config.toml
beta2 = 0.999
sam_rho = 0.05
lr_schedule = "step"
weight_decay = 0.1
Rows from block 5 of a small sound classifier, named by matrix and row number. Rows with one number belong to one channel. Each number is 128 + 24 x the weight over its row's rms, rounded and kept within 0 to 255. All counts start at 0.
After each channel's rows are labels from the 100 clips, of 14848, where the channel reaches its highest value: "loudest band" is the band of the loudest frequency at the time of the peak; "top examples" is what is common among them. Only what is clearly more common there than usual is listed. The data: single notes of 20 synthesised instruments. In brackets: how many of the 100, against the usual share in percent.
# convs0: first width-5 conv (model.blocks.5.convs.0.weight, 160x160x5, each kernel summed), inputs 80-159
# convs1: second width-5 conv (model.blocks.5.convs.1.weight, 160x160x5, transposed, each kernel summed), outputs 80-159

convs0.6 [111  82 119 124  82  83 116 120 139 143 124 120 139 138 141  87  87  83 104 147 121 118 115 116 103 174 160 134 117 149 148 109  90 108 113 111 134  95 141 172 119  94  74 124  87 113 112 107 147 169 147 102 128  91 118 136 114 106  91 104  98 160 103 116 104 124 162 142 124 120 148 102 115 152 119  90 132 156 159 138]
convs1.6 [132  96 170 128 126 126 121 110 118 115  79 116 120 118 125 176 139 122 147 168 115 122 129 129  86 137 106 132  80 154 143 137 143 122 150 149 140 118 118 175 139 120 162 125 133 141 117 216  94 141 124 164 134 124  97 113 126 119 159 103 104 113 131  93  88 104  96 126 128 133 150 143 137 116 131 118 114 122 162 103]
loudest band: 1000 to 2000 Hz (34 vs 11.1)
top examples: C (46 vs 9); organ-like (39 vs 5.3); note: C5 (31 vs 2.2)

convs0.102 [116  98 127  88  90 125 128 142  95 143 141 123  98  97 148 116 128 122 139 147 137 120 137 112 156 122  81 127 135 134  81 126 116 116 135 101  94 143 102 145 131 137 122 136 157 158 112  65 133 130 108 122 119 138 140  84 105 110 137 169 123 124 104  80 152 149 140 146 151 170 147 143 115 122 127 138 155 123  95 103]
convs1.102 [127 153 125 191 116 130  87 151 163 118 132  86  91 122 102 124 118  87 137 139 124 168 183 155 148 118 130  86 123 142 168 117 115 116 106 136 140 139 149 108 130 133 127 128 138 141 131 137 127 117 124 114 142 139 125 148 150 147 106 114 129  83 138 120  89 120 112 127 170 112 149 143 113 151 109 140 130 107 140 149]
loudest band: 2000 to 4000 Hz (25 vs 2.2)
top examples: octave 3 (61 vs 21.2); B (57 vs 7.7); note: B3 (42 vs 2.1); marimba-like (33 vs 5)

convs0.18 [121 103 148 119 109 100 125 127 163 113 114 143 142 109 129 137 118 108  56 133 109 122  68 101 123 130  77 130 118  92 113  89 136 115 137 117 108 172 128 145 107 117 119 104 146 125 145 130 115 135 137 102 125 128 132 112 125 165  48 102 127  80 103 161 114  93 112 108  98 122 140  89 148 145 102 165 148 114 124 123]
convs1.18 [129 112 134 111 167 148 104 147 149 178 165 109  95 119 143 109 141  89 121 123 109 121 167 144 109 148 132 122 140  99 131  81 114 105  94 121 129 135 126 121 117 189 109 184 124 124 150  98 142 141 124 120 154 141 116 116 136 140 103 104 111 137 129  75 126 121 122 123  96 153  67 169 120 145 119  72 122 148 135  91]
loudest band: 250 to 500 Hz (31 vs 13.3)
top examples: decaying tone (79 vs 40.9); vibraphone-like (50 vs 5.3); octave 2 (32 vs 12.9)

convs0.66 [ 69 113 124 135 115  84 128 121 140  97 120 109 133 118 117  82 181 109 125 134 102 134 109 109 130  91 125 142 111  93  93 127 155 120 112 111 116 116 139  78 119 123 100 104  92  93 146 105 108 103 130 114 138 156 114 128 169  79 120 109  85  88 108  83 105 109 179 110 123 108 144 108 113 109 121 113 118 108 113 118]
convs1.66 [165 137  93 123 133 142 136 143  84 108 105 115 121 142 104 124  71 144 126 159 129 156 138 110 114 151 152  80 109 120 145  90 159 134 133 139 130 134 101 143 126 122 126 131 150 119 122 125 122 164  41 127 161 122 148 135 124 139 123 107 118 122  90 140 130 142 116 132 129 120 129 147 121 106 116 123 139 149 130 130]
loudest band: 500 to 1000 Hz (52 vs 14); 1000 to 2000 Hz (30 vs 11.1)
top examples: octave 5 (61 vs 24.1); flute-like (57 vs 5); slow attack (41 vs 15.8)

convs0.59 [142 171 139 121 171 148 100 161  96 136 117  78 110 131 177  96 127 110  98 143  99 135 103 119 110  85 105 124 106 109 138  66  85 135 117 133 100 110 146 115 148 111  90 133  98 131 104  91 121  84 112 169 123 161 118 106 143 115 133 124 122  99 123  95 140 139 100  85 112  84  73 149 130 136 150  89 103 124 114 112]
convs1.59 [134 141 156 161 132 132 142  74 105 151 116 118 110 159  61 118 100 123 126 114 134 124 115 149 137 129 147 185 121  89 135 108 155  75 157 105 130  77 127 117 100 123 144 113 148 125 151 134  93 116 134 199 106 112 119 126 104 147 166 119 106 149 103 135 144 116 118 126 131 115 148  98  94 153 160 124 124 151 148 107]
loudest band: 1000 to 2000 Hz (27 vs 11.1)
top examples: decaying tone (70 vs 40.9); bell-like (48 vs 5.2); A# (39 vs 8.4)

convs0.122 [ 68  95 136 107 133 161 104 129 119 138 101 132 144 134 120 138 152 131 132 122 142 127 111 101 133 127 106  95 132 147 136 120 107 116 158 141  87 148 108 113 109 113 100 137 103 106 152  72 134 132 110 138 141 141 125 133 158 133 157 129 123 103 121 100  68 148 112 100  90 156  92 139 106 118  60 151 113 131 124 146]
convs1.122 [156 132 147 124 127 141  92 123 105 134 145  79 141 127 159 115 110 106 126 176 113 149  75 111 115 112 122 131 114  95 158 125 168 123 126 139 150 121 125 122 131 154 122 145 144  92 111 127  96 135 127 131 128 147 145 102 105 118 142 115 128  93 132 105 112 144 125 127 117 122 113 153 120  97 113 152 130 113 166 114]
loudest band: 4000 to 8000 Hz (32 vs 6.7)
top examples: decaying tone (98 vs 40.9); marimba-like (60 vs 5)

convs0.10 [112 155 131 142 122 109 143 116 102 149 132 107 120 107 134 107 123 114 150 139 132 138 123 150 146 163 113 134 131 122 130 145  91 155 121 102 141 132  99 153 144  98 139  60 110 158 146 145  84 124 122 127 150 119 135 106 106  96 155 142 128 147  83  98 150 114 118 117  95 139 133 134 119  96 143  95 135 114  47  23]
convs1.10 [123 182 137 141 136 143 104 127 116 109  87  58  57 121 116 124 116  78 141 114 107 138 143 100 163 111 105  91 102 124 123 127 100 150  87 157 182 116 148 137 118  75 137 148 144 118 102 160 115  71 144 144 125 102 132 131 130 120 133  75 106 120 153 156 131 128 131  95 123 138 133 144 112  99 102 120 169  93 144 133]
loudest band: 1000 to 2000 Hz (79 vs 11.1)
top examples: octave 6 (91 vs 13.7); E (42 vs 8.7); note: E6 (41 vs 1.5)

convs0.40 [132 148 113 136 110 108 110  97 151 125 112 105  86 144 156 135 102 167  98 109 133 105  41 135 141  84  95 103 124  85 109 146 112 132 154 168 120 147  98  83 107  83 119 151 102 128 130 105 131 123 128 106 111 127 143  97 127 150 106 118 135 112 100 158  95  98 132 158 100 119 102  90 120  90 125 151  90 138 142 132]
convs1.40 [119 135 108 109  97 133 110 149 138 166 123  70 111  85  78 124 130 152 121 104 127 165 201 127 137  81 111 146 135 147 164 196 158 139 130 146  87 157 140 136 120 147 157 157 119 137 133 115 169 112 113 124 136 149 122  99 126 117  84 142 129 121 150 115 166 112 127 133 111 141  88 136 114 160  81  74 138 100 153 127]
loudest band: 250 to 500 Hz (35 vs 13.3); 500 to 1000 Hz (35 vs 14)
top examples: E (91 vs 8.7); note: E4 (38 vs 2.1); square lead (32 vs 5.2); note: E5 (30 vs 2.2)

convs0.145 [110 139 146 119 124 106 117 132 145 122 136 102 156 145 111 116 110  93 123 127  84 147 132 111 147 130 107 138 143 125 144 113 120 139 116 141 130  66  87 118  78 119 147 121 113 109 102 103 108  97 171 121 134 171  60 129 137 119 109 104  88 150  85 131 125  89 128  81 122 143  77  93  77 115 124 116 123 147 162 117]
convs1.145 [103 126 131 106 145 132 143 156 126 103 133 132 130 113 136 131 121 148  99  94  91 116 127 129 140 147 118 150 123 119 133 152 108 139 132 138 125  82  63 145 111 143 147 110 135 157 119 155 136 148 138 133 102  95 109 121 124 128 154 104  88 110  64 143 124 103 148 140 146  81 123 116 176 108 125 127 134 116 143 108]
loudest band: 1000 to 2000 Hz (48 vs 11.1); 500 to 1000 Hz (40 vs 14)
top examples: octave 5 (56 vs 24.1); square lead (46 vs 5.2); octave 6 (41 vs 13.7)

convs0.89 [132 164 124 108  93 112  68 127 129 143 131 119 142  89 121 148 125 146 181  96 139 137 162 115  86 111 126 129 158 125 128 102 122 106 109 109 157 134  96 144 152 120 108 104 112  73 124 120 111 114 116 171 115 150 110 158  92  90 145 133 103 120 131 134 152 154 171 115  83 178 166  99 125 109 138 108 150 139 129 111]
convs1.89 [124 139  99 120 131 139  87 123 113 158 159 107 154 149 168 154 118 143 189 132 153 190 116 139 142 120 152 127 117  76 141 101 128 139 136 119 133 111 156 179 138 146  95 143 150 138 132 143 134 120 148 173  98 120 145 101 118 122 124 126 152 128 143 167 140 134 152  98 111 139 143 149 125 100 115 162 115 126 138 128]
loudest band: 500 to 1000 Hz (54 vs 14); 1000 to 2000 Hz (33 vs 11.1)
top examples: octave 5 (66 vs 24.1); square lead (33 vs 5.2); note: A5 (30 vs 1.7); note: G#5 (27 vs 1.8)

convs0.65 [105  71 164 117 120 151 156 134 131  84 104 131  99 135 117 138 126 164 146 118 124  96 140 109 134  73  76 132 144 129 125 133 119  82 134 104  95  95 174 157 146 136 106 137 122 112 123 111 122 140 124 132  45 129  81 100 118 131  96 178 129 100 158 125 157 128 115  95 115 143 128 142 145 115 114 112 135 101  79 102]
convs1.65 [111 126 114 178 136 158 126  79 137 112 157  89 100 143 156 114 151  94 112 165 158 119 134 137 113 113 105 125 119 100 140 105 168 130 122 132 150  73  85 153 168 130 103 105 138  91 182 146 143 110 126 130 159 101  77 131 120 139 124 192 174 116  92 118 108 110 118 129 162 125 127 130  99 161 125 120 106 120 143 149]
loudest band: 4000 to 8000 Hz (31 vs 6.7)
top examples: octave 6 (60 vs 13.7); square lead (40 vs 5.2)

convs0.28 [ 59 126 142 135 118 109 110  75 136  89 103 121 113 145 127 153 121 132 132  89 125 124  85 136 141 130  89 124  91 109 120 121 156 139  97 142 142  66 115 162 102 101 136 121 116 142 184 130 173 146 133 150 157  77 102 129  51 137 144 106 109 149 143  76  97  84 118  71 124 153  83 144  69  95 164 127 113 131 102 130]
convs1.28 [139 124 142 118 133 112 104 127 131  91 143 106 130 120 115 149 156 154 145 115 150 126 139 116 124 105 154 150 145 115 115 157 117 118 115 108 161  98 146  90 170 133 157 138 121 112 118 118 139 119 172 121 127 161 166 174 125  81 100 139 140 140 126  94 157 162 116 171 117 122  93  69 138 139 190 112 129 136 144 145]
loudest band: 500 to 1000 Hz (49 vs 14); 250 to 500 Hz (35 vs 13.3)
top examples: vibraphone-like (47 vs 5.3); marimba-like (41 vs 5)

convs0.108 [135  80 135 154 129 135  72 164 141 151 130 134 159 141 106 129 115 113 120 126 118 130 101  96 119 113 142 114 103 202 117 113 108 139 104  92 148 129 122 164 113 106 105 160 118  91 137 131  99 137 126 128 161 146 168 105 129 106 122 144  99 115 127 118 162 159  77 143 120 161 103 122 151 138  92  81 149  77 147 134]
convs1.108 [121 131 128 111 139 151 142 103 145  87  96 100 106 120  75 111 157 112 118 112 130 166 137 109 126 113 157 115 139 120 171 209 160 152 125 124 123 115 125  83 146 118 146 185 115 115 160 103 134 104  86 111 131 142 115 154 131 110 143 168 151 125 132 108 169 129 108  99 107 123 101 111 149 116  88  99 145 112 111 171]
loudest band: 4000 to 8000 Hz (32 vs 6.7)
top examples: oboe-like (54 vs 4.8); square lead (33 vs 5.2)

convs0.81 [125 175 111 174 123 167 101  93 129 175 123 104 115 117 108 102 123  88 153 124 104 125 161 132 117  96  90 130 101  94 114 109 105 146 149 106 125 132 118 105 121 118  76 113 108 109 117 159 143 110 125 110 104 144 132 129  76  92 106 111  96 150 161 140 133 117 167  82 141 153 162 114 120 163 132 112  98  93 138 129]
convs1.81 [133  89 133 149 162 108 164 130 124 155 123 139 165 104 121 143 132 158  85 137 103 157 130 144  82 156 147 162 119 164  94 131 121 102 136 123 114 115 101  74 160 100 158 126  84 114 146 123 160 116 159 109 110 133 134 139 120 115 104 129 137 106  78 145 153 123 101  97 103 109 109  92 155 114 101 137 118 143 134 101]
loudest band: 4000 to 8000 Hz (38 vs 6.7)
top examples: decaying tone (66 vs 40.9); octave 5 (55 vs 24.1)

convs0.72 [137 124 136 130 132  89 134 124 116 136 162 180 176 153  95 154 100 162 157 117 117 140 138 140 121 157 148 113 107 134 145 113 122 143 143 152 139 127 135  98 128 144 125 137 155 100 109 124 156 130 128 170 153 115  83 157 131 169 113 171 143 117 133 148  87 112 164 106 155 129 134 143 129 141 129 174 106 128 156 174]
convs1.72 [132 146 116 113 103 144 109 149 148 133 120  90 123 121 130  89 126 128 175 133 137 150 151 128 133  70 146 107 121 109 169 117 138 136 149  86 146 128 115 108 131  94 121 148 154 137 173 174 175 112 130  75 154 120 129 136 107 153 113 167 155 113 142 127 147 154 151 107 105 148 100 115 112 123 137 152 129  95  94 153]
loudest band: 500 to 1000 Hz (48 vs 14)
top examples: decaying tone (67 vs 40.9); vibraphone-like (49 vs 5.3); F# (27 vs 8.6)